config.toml
model = "self-supervised image encoder"
dataset = "seven-segment displays showing three digits"
train_examples = 195000
image_size = 32
crop_scale_min = 0.3
horizontal_flip = true
translate = 0.06
color_jitter = 0.4
method = "moco_v3"
arch = "vgg"
norm = "batchnorm"
activation = "relu"
depths = [3, 6, 3]
kernel_size = 3
stem = "deep"
widths = [64, 128, 256]
downsampling = "stride"
projector_hidden = 512
projector_out = 128
projector_hidden_layers = 2
temperature = 0.3
target_momentum = 0.99
init = "trunc_normal_002"
optimizer = "ademamix"
lr = 0.00145
beta1 = 0.8
beta2 = 0.999
eps = 1e-06
beta3 = 0.999
alpha = 4
grad_clip = 1.0
steps = 16100
batch_size = 128
epochs = 10.6
lr_schedule = "linear"
final_lr_fraction = 0.1
warmup_steps = 3220
weight_decay = 0.09
Rows from block 5, named by matrix and row number. Each number is 128 + 32 x the weight over its row's rms, rounded and kept within 0 to 255. All counts start at 0. Numbers have three digits each. After the name is the row's rms in percent of the matrix's.
# conv: 3x3 conv (model.blocks.5.conv.weight, 128x128x3x3), inputs 13-25, a 3x3 kernel for each
conv.14 100:112106122139136112115031039118115134091099109075107117152133131141111121080084115139155135182198158094121118083127122113169111094134119061095087121116136150143161160134120150132113142099102122065130093086114076110106160150109125136114136153126156145143152152159136135138139120128120086132118058121105105120072099119098137112081132091086166103081149039
conv.15 105:160130095128134107141138150105109134112109141102117144076091088076111117044070067132095144160124151149086109124094072137088075148146110119102118117102123153122125120089110130098127113085099124132133118125144119103123144114112139130125098087088125101080126113095129130134148140141115110115128104113170150135153127127148156135162144160135130156175156141
conv.16 103:133113109118113107129112116155151125100126136099108126128124119099098097122109112146152173130146149129128120133139161130146165126122150137132121172154138155150154131105119139120141108093118124112101104118124102108114161149124144135106134127099118109105095094112112117125133110089143117111122105107163138144101104119072076086071092094071110118112130148
conv.17 099:151110098157121120130100131172194169155117129109099142122133149144157157125143134080099125105064088129118138122121127091057066181169188052054071149130126158138121107147180130089097158121155127143189168144116164175144131138141116144134097129139118123107089111097121141145172182185117086086160143125140114150098071116134077105115118131033080093145192186
conv.18 104:091125121117122120143134132103119131098109163143142138088145140134115134087072089105165137035100132162154194140151101116138166160109144074082160110110164139155152147109072105097088139133151083148159133166166110114125142141124121111095109108101148141127089078110116130135145140172150136103105125118142136139099124132079078133150128138121164148112103135
conv.19 098:104081103169152129130129077114128144075105133129150174148134154163163170166151170139155167155117126110091087140146151143103125109099110118104095109114107088111112104110132162161169096058026082115114106125120122114108138134172143130158139109117117115120135139122146153131137135127128146133149156123175203186151142178160114153146155149124168124151150145
conv.20 096:124154135042000039135126118099111152088083134109109128127133147129126120107062062129179137123136106148146137124150111094087157176161179101121124097088108121133128142139110123061034165165161076088093073088077153140135169120144151089140130121131135177168143158163143163192153133135139125131136120130103059118090080107123095137139132130083119151118091121
conv.21 101:101115108104112095095088082148123182143139187136144184091081112050056084024025050117105128167141170150149178121137175102098115135153171112096098128126123145141144141122106171150133138123101186149157114097119096092103128109104129118122155155162132130106087064039126102107080057068125110117156140149085072092148134130139133129083069102086083144155169167
conv.22 103:122153152115127151079084101125126091143163142147128112113151132108162146126158159184154178186190169160186131152179180140138149099119113105124115070094048095100042150164135151156128144168139117099110115114115116139102134158135109149136116145106094111117098106115100084080119132166132116173112101148137164120140148102141166104099132130180151115220190122
conv.23 097:083128147097126173111133173175094099131025074161148103128128143181145118141092024153114091124120135101105148164154094139104097144107100143115097100074068154128115157130078171140095149087077125111147082097142140152123181134101169138116160166136152162129124138125145157153158135149115073095072037067114097105146129131116103089109104085106154174084091088
conv.24 097:145115134147133174090084119147161122154156096115106068116136114094119108087113116131150156176174169171163186117146126149156161159138147183157128197197139174188139110127166098105150105123143138184120122175114106130088162123118174162142197179194080092134086114163116139144087092113100123142126160169142123068171153105156150113124145084102086064131114105
conv.25 102:153147150179150149157131124142110155114110132141143169114106108099107092097102084137146155154164162107115118141156171115127121126138129201183175120105101073059069134111104121089066154125089110106111102095097148138136141112130121110112095082065124108113146115116141104103123121131122088112115093133108096137121145149150175136069107119106167122105169103
conv.26 104:134136141154123117119103112206159174154131153148124126156107096136111109154139132142133091128126134104103104130119050118165103061118094138088110151119137134114095116126136103117132098112142099118105076091091114116106207153148195145127199157132160114060151116090133091063073074081110112128124122134173127117141108114109115109092030101114034120128088090
conv.27 105:112130153115155146076108077108092095122108078116125138178148175146113143145131182109101120178146170112076113117127101137132114166134153139120112134121118132131111145131123124087085128114114121170133165162110099126119149128124156143140121115137101111099118136121126124103100072117151126131120103120116152125165179139133137111134130158167123165149101138
conv.28 101:137112140123141154177185203162106144139120132135083096132098086132094114110083111139129119139152125173135131156139149114137160134135192182168153179156134180134113162140127086087094140117107148152147152164129103102087175125135182122102245185171097081123117131166181182209109097098135154148196195194153122125197192161195208187142169136140193186177158154
conv.29 092:125150147140148120155162138035092169108126182120137182177167170137125132111113106147178139148178122138159105126078061116105106103102110131169184121145146131144134144150147168162169152146166138128064137102077097050075044040139099052115080065098120138120097131124064091092118126106124125105148154146105094183131116155136146152124190121140161133141174144
conv.30 097:108147134100145131103107052109099147106056097129065065184162166151121126156144134091096106181186183168134160130138141130134142116107095144130128164141130166151160117112123094064078139139159126125118113082077137100085127126140168127127139109115133136149114129159112106126146105147174133180164108139126108091172160145166124108139145076084104078071089083
conv.31 100:100087070153144129112120120105082099129126116145138150107133122111131111076082072121100130134126115172148136183136064209130041193112076156109153115066105157150158083135150099135165100141179134131131163174166118141122091144153049083118034044078133142135112116112128104100125125124165183159170168144139122140144130122161148122091111108133142141096118135
conv.32 105:116077096072055124104105119126090121141099104160132141130115120130104108160138137158155143129148137134146158124132168099135196075103157177155142185140135197155146144133129102122122134136119122133143144135130148140139194133146176120130203157165165149123205198179181166147119136122122148132089123115131081104157120139131097118093097098110123129130122138
conv.33 101:125077046129129125129099068119096094158124136052081114140162138127136154083091110073051047060053044127100064112146139118124111111092100088130097141161163151167169127122115147155162090131128136133139128167148094102070132139144098096125071069064142142136123144145105119121141126133099095097100111100143151132102098098005000000165169157169187139013112080
conv.34 097:113120100104109098053034035150134153184198225085118125150134143122106093064041043087065075144138123166175152127133105206200181114067071090114116124147164109114110150158141158138136147128147155147167151165166090087084145126154150148187076077128072093112092106126130129147115118114166164158145139137133104118103068084114091111146122150126102100076074083
conv.35 099:107109118097088089109106138118107151127146190125115115057074080127133125109101088145163155117147158157128142036071079102112115109118121123113118112104084145122092090121128142178190098148173066069092129112114138126129088070100123111098143143118094091087130120140135126120101115114067076060123128114048070062102116128075053067017098047086121111008038078
conv.36 102:114104103125148121066083085132126107132117134164170158081069113087105133124161150133139146140121142146101112102142159139140132143142141101123131110133149116136149151174162087130151125137135121058062104076076102104111093117145094141163103133156090103104071076082088090105120128111144155130122114116112119116115122111121110100173118147148148143098099112
conv.37 093:132145132157128124102081082117143149105103104148141163109080086089050048075054052118085120137083114099034101132141169133135158160174185087101117089111125137158158188180186130136146127119118125122141136130138170179173102131156113185177154202220100108104124129121151165159165179184122131138128126132166169134155140130164140118123148096092096080165117113
conv.38 099:154155175114125154171166187167117103112061067101092090189155124155110069151103089162169172179176180162138123133140142115112105144144131139144148104118100150158121142076118122079108205178171110093078047054081124107135103098115097108100105112103136150128102101110078085084116124120121142146160168187089100066129144093167171134100067062100104085164145098
conv.39 101:120088109104069112086042125129124096138135157138138179121129128148121127174143107143143161160161144168130135118122126115133166101088110122133119124110081158123099125093096124098095089087058109129117119130125146147141112135132069117119078123116099103103109137149082100098156136123130098096118080055142134099130135125099077108093133068100115110056091097
conv.40 101:134141151141185143109168148135079075046065142116142162131131122137125117155138130090129076111123097115146129140167188128165170131160159115139120095135099090139132167148160149117131157138131088060083101089121135135135115107122134112094167136153139136115133116123105083102174170183169160187151147148096044069045050066106112137065096111083162123097168160
conv.41 099:114116137123102106114063063120089087099120101146169100102077085107121144113133141117151149089144116134147146161128119143129106081125099123134131130184159114173150162084081158154150119109089103168096147142112104074105128125189148140152116128115143160162126126112122126148119109094132121106147148127167132132175174179148165133057125157117129189077071112
conv.42 100:141101112156119129079095102146117108181104076213147142113094100124109108135115108080064077052027070129134139101122093083115117064128156064058049100090085165151137109155151098095095091093109141143161136118114097084102168106126175113115201178177105092087100109107138130118137118111161176178206205224173154155166146152195175182140132111138138113164200201
conv.43 103:082021076058021056155167161147208162133174108117142124150141158132144139147164145142145169126106100145135121138176222133163181110154147141154162114107138152134135073108130102166173134169153138113124137090120164154168026136152050128138102165170151148162182188180136130126120168168110126138088123138141118122118102119070069070120086108106094073127101087
conv.44 098:143162136141163137133134120120091085131115106103107102096070097118103107140135129157150178112122142118148116148051057180068033140045018133154159098116153099135131069063141052073147106134174128146156176206177115138124149113158138090137114055076137154143151135125138114117112133127148185148143137091153131134142113123119096110129101117133131126137112116
conv.45 098:132128150168164168132135132106092092097096109127112130147151156101111110121096105151178163148157161132127144145132154104120127083126127211188187120097093136126127120092085100074088156159158111100115095086085124111107166141139155120087115102074130115098160147142108098092120106099124130125101077072134151159103134123089089085080146164139153148087132150
conv.46 094:098102074151180178120133164110116132069071100097087122118133108094112093104113121140149137181199180172197184162149092190166121129098089125149146101115130112117119140119117145149162142122133112134118119163145134165126082100122105106137066040095148149113153156147128118098173175135191187183130117110137125107110095080089096103106113108141157147128127128
conv.47 101:172162176179181172075077066174157105112081096164200193083081043066092060090113099131121096126144122139147118113113134106112141143152154081102093117102078180168143158190182085068039127138112142131119131108125133141141132125134131109109110125140099112109128156138104126111122098106130138131084072101157130159084073089110130140110128095100134062155170127
conv.48 101:096093083077102109098061089086092116099140147116144133205215191147160151121102093142146148141135131147123145140106089150129104157153143112116128105093095141142141120094081050049065114127099147175131164214180153163155157166140123153121132158133117112110121130125074066116083089105133143129103092072118098105144141143120106068132137125144153207181082162
conv.49 093:143164151141151134156133132170097060155121092121134105124122117102097106115119134169204168169192165142166149142128148118107155114082118130143135115118115102107108129119061153121057152119121139134107093105112123118123127114139059090103020051082149150153114111090083078057186174131166149106148133088122081054126149138116147144107138163108163171110146155
conv.50 104:073073084088074064117121132097128139075044048152102096114111088108137093135158117171187137113118103171144162131165154131169149136162154144157145118091082115076082160101093129153142132138080186156175143123132138143148140162162124129114158133144134139133144148159129129130114134138106098100112121130103066108123114133107053124119120143165165194116089162
conv.51 103:110143124118156110089129109150121128176148126165153150165167161122092125098033084116101122141094098120099124148104119140069097144102121099112093058040066098091117152097180091039116136093113110141154127149164092092109130123170131109119128097082127110125133124128138129140095075103138157155157156166114136108134131108143148145155117144143124164137133137
conv.52 104:121042017154090059161119104145159171110101092110112059067049074117121128087129154128136161136157172112133125100113131112154186102138156070087103094110091134151147157123112124098072113096064167141156137091142099096125108128122117146141106142155157150175140133141127120120079077081113093108178145159047082100119143166118175176143130091141130112134144136
conv.53 098:133135112155153130133128138077069095102062099114117166194180180143119122130112134113128116124137104117120087135139106110079092154129157104113121057062087060085085129150168122154142118157162140075107138102118146139133119125110106122107082108105090068069024012017002011041116123113121105107073084110133167148157157125121091094134125157149121140174117144
conv.54 102:164186192134136132131142123042050137102117171157162175083044059137124129160145150085124116148189169118134138124124145096096119107114105142141138074090083072121124175170171106079096146147169097097090061062071114127124109115158119102148110104149143137123125122128151137149183160170175146167089066118106030082116057083155133136044086144137114132127108116
conv.55 096:129165157090131112065072087133124141129118120136127121160153146119118116112113104119105128116098135069068096126133126122105075143112084135106077139135097176175141157108140149081121146078111115137093107117072092064043161124140147139161155149194100116135088111140143155184116109145149144159187160166137128098161160144186187152152160151165155148116112079
conv.56 100:152162156152170145189175162141110126122087126068103127124163219117125176084094152141126119120126137088098134162199255137174255168179241173144118140107089150109108140119085149121073172142076113094089116079085114107103131107081164141109179155115124112123099095110116109114097113099119142141112148136135115094137149149166202156108081115101113122134133134
conv.57 098:130097092169162105096105098125079106136113130139100075157168107147150105145135116156118125139130144130113100131112080192162130173125096050066062097116098171169167123136148097119181086104175120144143142200201115189207075146151140182181145130095119106103147143141143135147102139117098159135028075083143120083143146104168175125168148135159155147094103058
conv.58 103:124139190083116112123141118071100099065076069142131115073086067097114126099116139135192173093122097063048022137171129116159105135154153098094082138134120157177170160165129149165130140197169131182104174140084164146149193164122163152108139112112159171152132141113154148126171139126168078050174124079122120104131145088151163137124173122097172129086161173
conv.59 108:113172180095112115135116127149135105101075075130139143151177158133080083131056046125056080144100105175166169146141116143086101144151155105103101125121108098129132072105132059070112066125143074146138103173159159140081149134141157131126188168140087099152067101135119159174127107087085136137084178168088123118117096089118041059097072146098082137134104114
conv.60 097:123109118127131144132136161121110149057082092105109107160111111092076073135145145110197141131171141129149153186201217104166167179199153091111112104118131122139134101074067076078059163142121128168153095116061124098099038013007079113059024088092115133149082089121095099126116130117137129113165165128103099066102129075134161123163165148122155138071124140
conv.61 098:065037033114120111119118119133156161199130139157119132121129149178178178157137147108090074107065098155123135133141164109116148143155170129103130137100104140133130128136143137144118121114088133138153164160137163167144131145124127138116166167160131127122100105109103128119155132124087048066140109119082107137081071099111050092136121103095132124116147190
conv.62 102:132135140118110133085046084092089106083099128098114127110093111140131149204199203151134159130119145142113109095115113156124101139111143070082095154157174139138139142115091138116053123128094095157104127191114131170116133155151122166177063101133159138113110120115124145128159123142177139138113114114109152125096161135072090080108145145079158181095119116
conv.63 098:155149151164144129151129129116129116118139139088122161000016007126142103144149138131138135129144122097090093129095085124108096143125150112113118140140136132115103158149144145129116144109114085098138127162165130141120123123133099125136149159169141150125189204197165175171160144145123093099142123105157167178096113092138156151036138178173207144177205144
conv.64 096:148130115168165148167174166096087089098129172108091100124111102100069051111083065106102120132155185171193191146116039213156068154146102086090125125145180121151168110120145140163171144184185149155143165192157131120126080121174129133163103111118096097077120123127113089094085093091164159140141126124104089122110090133117114129143138186141152179105117190
conv.65 102:162138113134125134107081118155116096147130106115096051132142147114138150107128139055050112096104132116130146098113117153128107148131133155120110175139138133113087120142161115129137137144152132136142115152145110160136124081042156108105177136131121171179086138152128131155111122156146151178112137169138138103158176129142166126025096116113079060072099115
conv.66 102:065046093000000002048045070141117087142099074150131131190158169189169124173156099062074124096101117121158152126126121104104074118151120136142151139136145105112107104158135099104065155163137145129159130113125164142154120144155148180159160172114132131118133124116154133133116132142146150166126094117117122143106097143175126126129124102068119110147180146
conv.67 096:097111111168182162145145143156100097150095103175155138160147151113108127118103116080080103151150134156177151085096092111132128099115160149154134148133109132130113126095110132082106127081119080073078132149143110105105118126098162166134132142145126114114135139146166169175143127111154149131113119114125101105107114113082102125139127111134164139158163147
conv.68 100:075097072074065065149134161133079070058043057138116133164130142179168154116095099136146123128148140131093124120179156132160154114115131162184180114100115149139136159081085170113086156129132158145133092080070141143140162173106155159112113103099167152178142135136099101107118116075120116094123114102093084049165196147156137130149189162149193123063104160
conv.69 103:100085088097134134125131136110157159130100151122084104114105088183153143087099086112139108119156154186173161132161143128162174096114121141168140157125090131100095054055116164133148145124109168163138158117087118124108150129112154128099136114118131131128115097108100080081135120113082064048099082068109107124119137149093062121167193168138206210161201202
conv.70 099:134127108148156167163144159121110132121117145128097123175154189172153179167161180179178158131099096107109114098122162117126172122111147131122133134130116164152134105108114105103113168116132125111108171156146161155151199164157174153126144132108138137120129116119107098104116134113125139130162159151187195147122139100094131111126134076106088097134147133
conv.71 097:102127131112095112162136142152128115114134107117151140153148168155164185095109124141106153142140157152128154095151138095123110145135149115119101120099102158151152122105125123119131128121105094118086052040062138134149193185119120132116110127127149153128154152135136136141145143156118104111102062055115134098126164136102123095126126112171169159038071162
conv.72 099:151137134183157144193148110196168164107117171157122136183149147157115110159095080132152163106136141100112172094107077144137122121128080133129135085092098058050059100130080180196162113141081057055095064054106083077103077107138097105148051052076146119116132112109169135126196150141173104109175105072130124143150147146153148137115118113150169171101138157
conv.73 103:136145132035072053115094084125159146157168199140139127107137115124147140140138141124124129186155139149141111189137169182130205159123203098094096132140115135152151165138076172144097178163093165143101153141121114085121083138144096122170090090155150158156142140155127158150156112120171131118152126118112117095152145139116125093101087089098106124100019043
conv.74 100:115158121172192134156173133161163173101100119077110077191180169136126130118090097105138107098114102087109092046085146097105152172143114177163131128126109132140139150133121166140106148116089120119089105105079105115067180173180158149176146154200125149109131140119048062048089100066095123087120143094116117137118139168102110142118123101105142139077111112
conv.75 101:147124134098107140129141161060051106077060118063075118120099115155115128202167181156115130120085130125101116100103087136120081105088089057101091085100104156171171111086142139115142139111154110135107138172144107141123126179158128165146112133125127093094106067065116074074138115131116098118145105136170173154169172136168158125124101100145099134141097168
conv.76 101:146137136174177181153157163171169183171147142110111106115103093099085061099100076099105106166146131177172172125110123122105094145155151094099097183179191136146143146152154138123127135131120124124123056064064117099094067149124134186146136166143134139124086102091123129154106122111148167155201213216135178174194205194166184184170164127122128049088168132
conv.77 101:117114108109138119103164118161108097161127097165132081130124085148127100126089103087162142113163145137175159096139110130164152112136134078159151071140140110154164168151149148149136102116113163118117154120128115097125102073126147091128118081120128113102140128123114117102111084081106089070106090078095019048114068101093079085149166171181200188136132125
conv.78 102:090117141118120118177106077100140161109173161096130135151094107086110155096141194115155157119157132185172133135172213100172218120154197103140114156181140129126082122084086150122102136112089134120156149119115123106080103140104113145123136166157172151140170145115139114087127114117095077128147105151113154116076190153103183126095134133155156172162117143
conv.79 098:131143108091093099113094122119117122155130142071083106150130101133149107109163134135163172127184179096116090140093075102142137111138131068118099130178143103142130166142143173140128159108076114161130129191158098127085162127120134141135125166159100125081075108077090092078151119126142099095149088047152111110150132137097129082068102138039167165086154127
conv.80 103:118120142087124151118138192161151089170158097206198139099138139117140135098110134115140202116124160143133125051056043005056066010068081134137129137158158138128130138165219123164208116147193116105108146144112129155126185176154170177170144136135143113102152099105160132130138159164150131140144118126097146102093185129084165116125154149141163162135125121
conv.81 100:121176168146218161168203155126130144112124150105122089155153150139148148131169153146153178128126154094086128153135108131138158109113135109160128128166132167193214118127082115120115098138136160177155146162153146176166154122136153115121118102128137145137146152140142152135181205180117153143117173158089093116113122140132149162151163185142163197145172129
conv.82 092:104138165107119130153147126093129134080117102166158118089104109079112120054082105077090109110093133189118113088160164097141187185199242125112118137105119142116119116124112135145125123146131173169122122115090156164153144155122146151149209207220137143133120126125153175172123137142107097099097072120088125101102137122114126144094174152106176118055114107
conv.83 100:111139168182190178162160128162170149182168140124141111115144139116115129132125140221174161136090090093071067163150168148122145129095060124110101142117122070051064104112080151136124109121072169180117157157128115107121144169147126133122128127130134136151110130104099110076150119103131121097123107076131146121140129089118095088202191146156116115173167135
conv.84 099:130131126168161165068043071104120142087143184076147141131127101126108095108085065100092111088080086153142124145106071180135104143075046123136151112131161090117129120152145103117140086081144127128116121162137069108078060118161024103143003038100155145126161146144146118117109112120174154154126115124135122126112069095122101129165148159118133172095098139
conv.85 101:162105067185161084153156099109118203101099215068081158103119151107099148122130168070107087096130160083116142120122175100085167099077137150095103143113137156136150135135092143098072150105092155152134115104098117095095133085115102060131115077143127115091109114108095096078118091089086084078097119113114117174115102181085096190124134139087092158082120110
conv.86 092:152152144165147132113096118109117161040106192051121196120137123119125110098096098137146123086083089106117121137098099163120092140107108092087112066094144090094136176166185179183178168146141093088090145151123122106091099111084087119112105148169104108083159170136156158120152141125145139093178174143163167155103101154088078154142136085155182122174193170
conv.87 102:136125148062090097115112096117112124111120129113124126149175172147174174147164153121215157110174144118107116081148122118183141105138127073126138129171199108130164108090087128128092107127106114138090120158131132125117129120134128110142131083131145131141108116129106105112122107112119101129154152164102124132075092119129149167116158149110142172067107170
conv.88 102:152128113141157147155165169103076072111096074176141111134134147117098123103074089134070110105083142070107159134173077139152094140145094073077069061049054083114129103124217077114200121150189146151136156188194094135153076177152067130101088134092122104140094112138113128164058074098028102119105144135171195136147156123143126064165126164152111116164107098
conv.89 102:082129155121189186109119130101069123124058089153107141134107110128107125145135145110126101066088050134105054101128205113146168044085115117094062143113099164131126121110103154106076115098087167143156134123140105108114081113105043091078066087091148141145144123121120097107113103105101080098097091117176129139128105100128098127157158130146149103129175166
conv.90 100:087135092083139106065057073163158149166145154146168181130136126159165139165170163149141133146151153117117117156166166161181161140150118121136124128129128148162172078106065078105057073096056169160144149173166176218211137166152118158165108136149119144145117122123117120102173164153165150159146141132117129106135156128135146114084085080117136119105128084
conv.91 097:097095102081067085133126120157143153150099102143150158085077094137100127146125166149143151121138161117109138132116137097085104131137120147137139156127118139119100114105097140142137116123120071071114118131146150158163161146157164140167166140151128120129075076086157151137125119118083071067094103100157183175134143160136129138064108111088097126132114148
conv.92 101:162136095101084122116107099125099150166167207080086139120115107111125150082106110116133123082111100072101090115102137099097146058127172075099120085094119216217189171138065187102074153119097106109099124149141121113090145154161133112153123095133122109081141106103086105094144133140152143132125137116186180194195203218154161177133175186168180158058128098
conv.93 100:121145132058093087080084094148154138104105118065093127096097085110086094117106120170198145120169129109149099105149104090115092087127105082102086131139116127128116154151161157134131141101099117095055156143089163179125119130128112140180078113176070084066068062030117103086113121133106081105139073058112140129142156139126115120095115126082165115114139113
conv.94 103:135153169085137162025081127110049124105023117138110155119112141122121140127126112090101143125174207149151189127113115134103167137086168125121101172163143157167154172166138154126096178157126124150102138152101140149087169127164168123136166144103110111124091103127090076111125147159111141142127162155168114147158070109147074101095118068098109083060034064
conv.95 103:099122181064058113041033057073100128089111168085156167085100121085084111131126108134142168132107138126085108124144242112133255111078154175117087154099089177141140147170091132117095162135094153157146147162199169137135092092090124093101119098078106088128143107086148126106116118128132147148123154162109113149111112159115091163083090087111066044108072070
conv.96 102:126126147127112154155145121195170085156140078221163162177150116182170129187181139095067072110103122168162169123126083124140097156166131071107112079122121069112076071155141092143129120143125131117145055111137090150127112163131124145148144170163152135138167141132176153134111115097135116131124107147130143127094105120144150155138117170139137164175181190
conv.97 100:125169160117153145150156144115120128113102086123132130158137152152151138168190152111142122150151129133123139095117173105129122110120106127141142139136125139123130197174118091083048113087086135100088134095080148147132139149105157173164165152140168173135134130128125114126117103092160153130164152129124083098176158147203190157154105111178165158168154166
conv.98 095:050088126105135151153175170138118120137138114129134126155142120144135108136113084112090054125156150140158155130161139077123114064121150120124127112103098126113111104109101116124116094109112100135131088094055108115100121134150102099110159137137123120134129134145149142152100108104093119121086111108131127117141149130110127118122137168129131150127135146
conv.99 099:120081101137130153075127087148134135132165105106132114143134124114102107135124141105065114114048116098068116127116163131127120133134108037021040032066071118119161145142188105117178099119163134143165120143187070046093096148161073140140079120099146123126128110110159150129081123110115157151121135155091102134138147157140142145016103135123100055092110102
conv.100 104:149145152160169146119152161155140112116127079160148135161169150130108114126081099125126130145139143141127135149129128121073114116097129097118116104121124126155149037036145036000133119081135138162156147158145140097103113134141106102099130128091136151161127139151121129140117115152137167149168196160105133130121154137132151141121106183140144173139143131
conv.101 101:131162142157166146119108100130152166141143151140168177087102151089099161093104154149123099173098029149043035121133159139141158143139151215129087183108094160137155139192193122159153114125122131077056131059070150097087147168144141150101126124106111127128144144136086099109143149137134133143127147185139178162131131127108071096123120122121095144119060097
conv.102 098:175168184125138144111131107108135154101136156069120151133149127093093072134132129159170157156175165119134142087113142130144145096123114164149155128120112142141141168148151136121128131137143091102108133138107083080065129121110140138123107098059111111108068062063098076052120084073119079078095063054078112098108127113124142095122193160139163145070112090
conv.103 104:100096108161152164135129148171148060206181111167120109128124111165143106198167136133117138139134141156147150143148105150161137114120109106139139113144135052091096153169142131152107111115099065077112128128138128148109127163144139178159150184163105114098176169138147153127105118121144137142192171145160160136102121099120120086112109131128157136164135149
conv.104 107:161183185092129136098080120149149114174169155168158139162140146179137149187136107217179112183148087149124075175129161177134119169116123111097088160139110172162138090117096093098075125111087089109095147174162131147146113140146087096151075079143104093072138128106122081085116091113130121140122100117163140137167133136181129092145148151121129169058077076
conv.105 104:140133107164159147171145162125110151124151150141175099135121108166123085176131080105078082124115108120113093179138138203149144199138121079080104141146144098116114154144084146121097117145102119112125123135168130110130056113106055120094054107085106115096100122139130144188126128094094119102100152134130156186127137185146151159113103120090085135177120101
conv.106 096:208220182172162163098096086120081127143138163079118150161107109081033049118085091152099132184139163176174170153103072160094058093078048111141160129155185087107114134139166129082107128118134122155136118147096071046056086107131090105132079093111155139126137139120134133122129127120159162148133122124105066071139087099171132125114093101081129144165180161
conv.107 092:137120103130114103205178159129118129127132119072074082107103103149135119126107132155153166115102113149122132086127117135139112159130090100116133080099133101109147120079142109091149107113146136134169151161132124179133090144134077149168085148216154137117154154136204204161180162146193145125243194155151176154135159152103103129036100120047102069113137122
conv.108 104:143143147161162177153171191110130107068099065087083013108069095111079106114108146144116135120120154116119133103110093140120100175138111087103112125145145063135146104087098106093097171147110094137104129158095139139105087136100110144135125152158128138112137149124142146138141144150168139126124095082136181087166191109160144088124142117143162166091126112
conv.109 101:132117114133146133145156127125159158090135105075097088117108077114118115146131109119160106176184143161166146149177148125168154107159153119124133112133134052075064147120132155128136174140139149161165126136089102082046068091115121139138162183182134126100116128109123146129110109100165157170173161180136132120106130082123175136126162140142158110174196196
conv.110 097:140113099095060054124121110108124157070081098103124134189210213146167169101124125116139140141161168153144140118133122122125111162171159108117106147153142144141140095104096091106122113116131179196173158171150136135131099124111114141119139138112146162167123142144091104104127106096120080047087073065158130141132129139158160139255217206176197205162166133
conv.111 104:130154140084099090133096052143110094160116109142086110120109081144116115143102116170152161173125154163110138125126143124140180107101140164110133131050071157135148107109120118126119105116103164146119180159149154142125138154147128143127107108112097117139125108121120091088146151150158142129152124113153177141138146137143130171086057059117075126083081117
conv.112 104:134106097108086041122070092105113100191169204165151205136157193129169187088126173130152196111119138094132132147112093137142101128106064131152161061066089096110142135144134138165121152150117085123149127115146149165177140135143148137122088129140081112103119133122080090092125152154142136135156153150116115044150149129094079065088056053104075134073050097
conv.113 097:141126118142150148158179155114168148135142105120118093159129110163144130147128128100090100084035049118075124159126086127092056097093067123135125098125127141174163138156182150166209135135169131143148149164180107098086129163171105128125051070058101094083132119100131128108137141138108117126125141130153180156209217176183191115087084087147155107182187130
conv.114 102:146145131167130123104073096065136108025106131080100108100090113094070090111083088097167168112144158064095135099116152134144159101145136110116155110133173099118126175156141137120106122130143074123167072116171089112128149116128164101132151085133154146103156140126131124117104096086121088096096078086138133110107126121080117122166126101166162133132122074
conv.115 091:122157155095118118104101101117093139095101148126130173145120131111060091127100138166191195132152161102086108145137161103126146134164205162137134201157169153132147131125127059039066140114112118128142117097109073078118115115105131151151122132136136136119123126131151145155163167149168156136102069069125137117109145130108132151101097068072110104062114120
conv.116 099:105085073137114107139160152172148162137114119167142107154160180147158180175190204124141150119141149083108116145133120112091093124109105068091105022063097078109140108117080081101079130152112107125159103107132154127099130141158118127152131117112135132131136124123127112115152157140119129118093118117135149123110128105142156146134166160119142141083120126
conv.117 099:117112134116123107104098105146106088131097089127110110098098044134103068107102088153157175136120141110103086136159126156126097129093054131134120165158170131115111130145124154141134107092071126098072125139122090124110153179142146166147104145131130152147109126114120135134156141122165118078105068083124155111134137109177143139115131141119141160121151149
conv.118 097:056047050146175177172179171101100073087078069105116115198200188135126130102112111116120115137126123105115117134145166116130140129151136141131113191203193138125111085057091170166149079095088122101089103094084090107113106099097122137146162166172157197175138146140100099093102107110136142138154154146133142134106100101134135131175146141100165233205195198
conv.119 099:152104089138120085178179154140122170089075119040019051112132117127131124113091090141136139110127106113129105117112145129134150122099137133133128165153131155144129134133119148147134113106112126108114095088092109132113127109080162120098112087081116138127041049053079096086099087083122125105147145140141107115149119123168143166180120154187165148127128110
conv.120 107:129174137139147127102104108156126079122129099113157146156148129078060091064027066118087128161112140152121157130094128101064139126122140102127130106129122091128103102085176099066167140128171121152132147139136149087089087117155103081131127120142098118141069094113098133140072103161112155164186229189097098097089083099098092125083093127125107148167139130
conv.121 106:138089100148126138144142161098083100078104117109134132092106098106085076122072075161077090106094142136215182170115057204115019131071003139148181103105164082084123145122114124095133077096139117133109142199153117146114068150161071082141058031055127107111137127115130085089127148122138199155144166141148126106164092116148092122124091115122106140098096155
conv.122 096:125114104136168154160200188199203159148118091150104074154159163138139143118102110135133139140151136109117124140108106182183145113129095151176172161167151093085088096098112156162180137146159103123114105125119103117112109161160141186150109150126133117098162155150115122117147146117166167145171172132135136146196188171192208155110141157126162187154186175
conv.123 099:162150137153158143095089099128148109102146173076097161048066108042056085112106093129104103157107116132094101120111097155120105144108146106100098087078092115103133126122140182149133165156153133132158131140140092085059137109118129128123107135138102113071107086059109109104081105121099112128103133150162133116204159168209170170158130152149088164122089143
conv.124 099:127092119166163168178155169085079139079085107062064082119113133116126140090110124147176156090111114128135124093103126107129147132136132116092112158137154136113113109085126146116125121090113138159180100093111125112133118096132111109129076081105150133108128124099156172159118109131115114114145125130131142142103085102064067086145156108097136123119159123
conv.125 096:149128150130118138118142140100156178134190196161176182119128137122117129154142145124138136101146152062123132132114115150120118125090106054073086077088121095109118113108126101091146109107158161185162191204179167163124057102168073093153074048085194196188218217202176173156110100102148148104146144099143120168098074143091090167158135105141135109151116087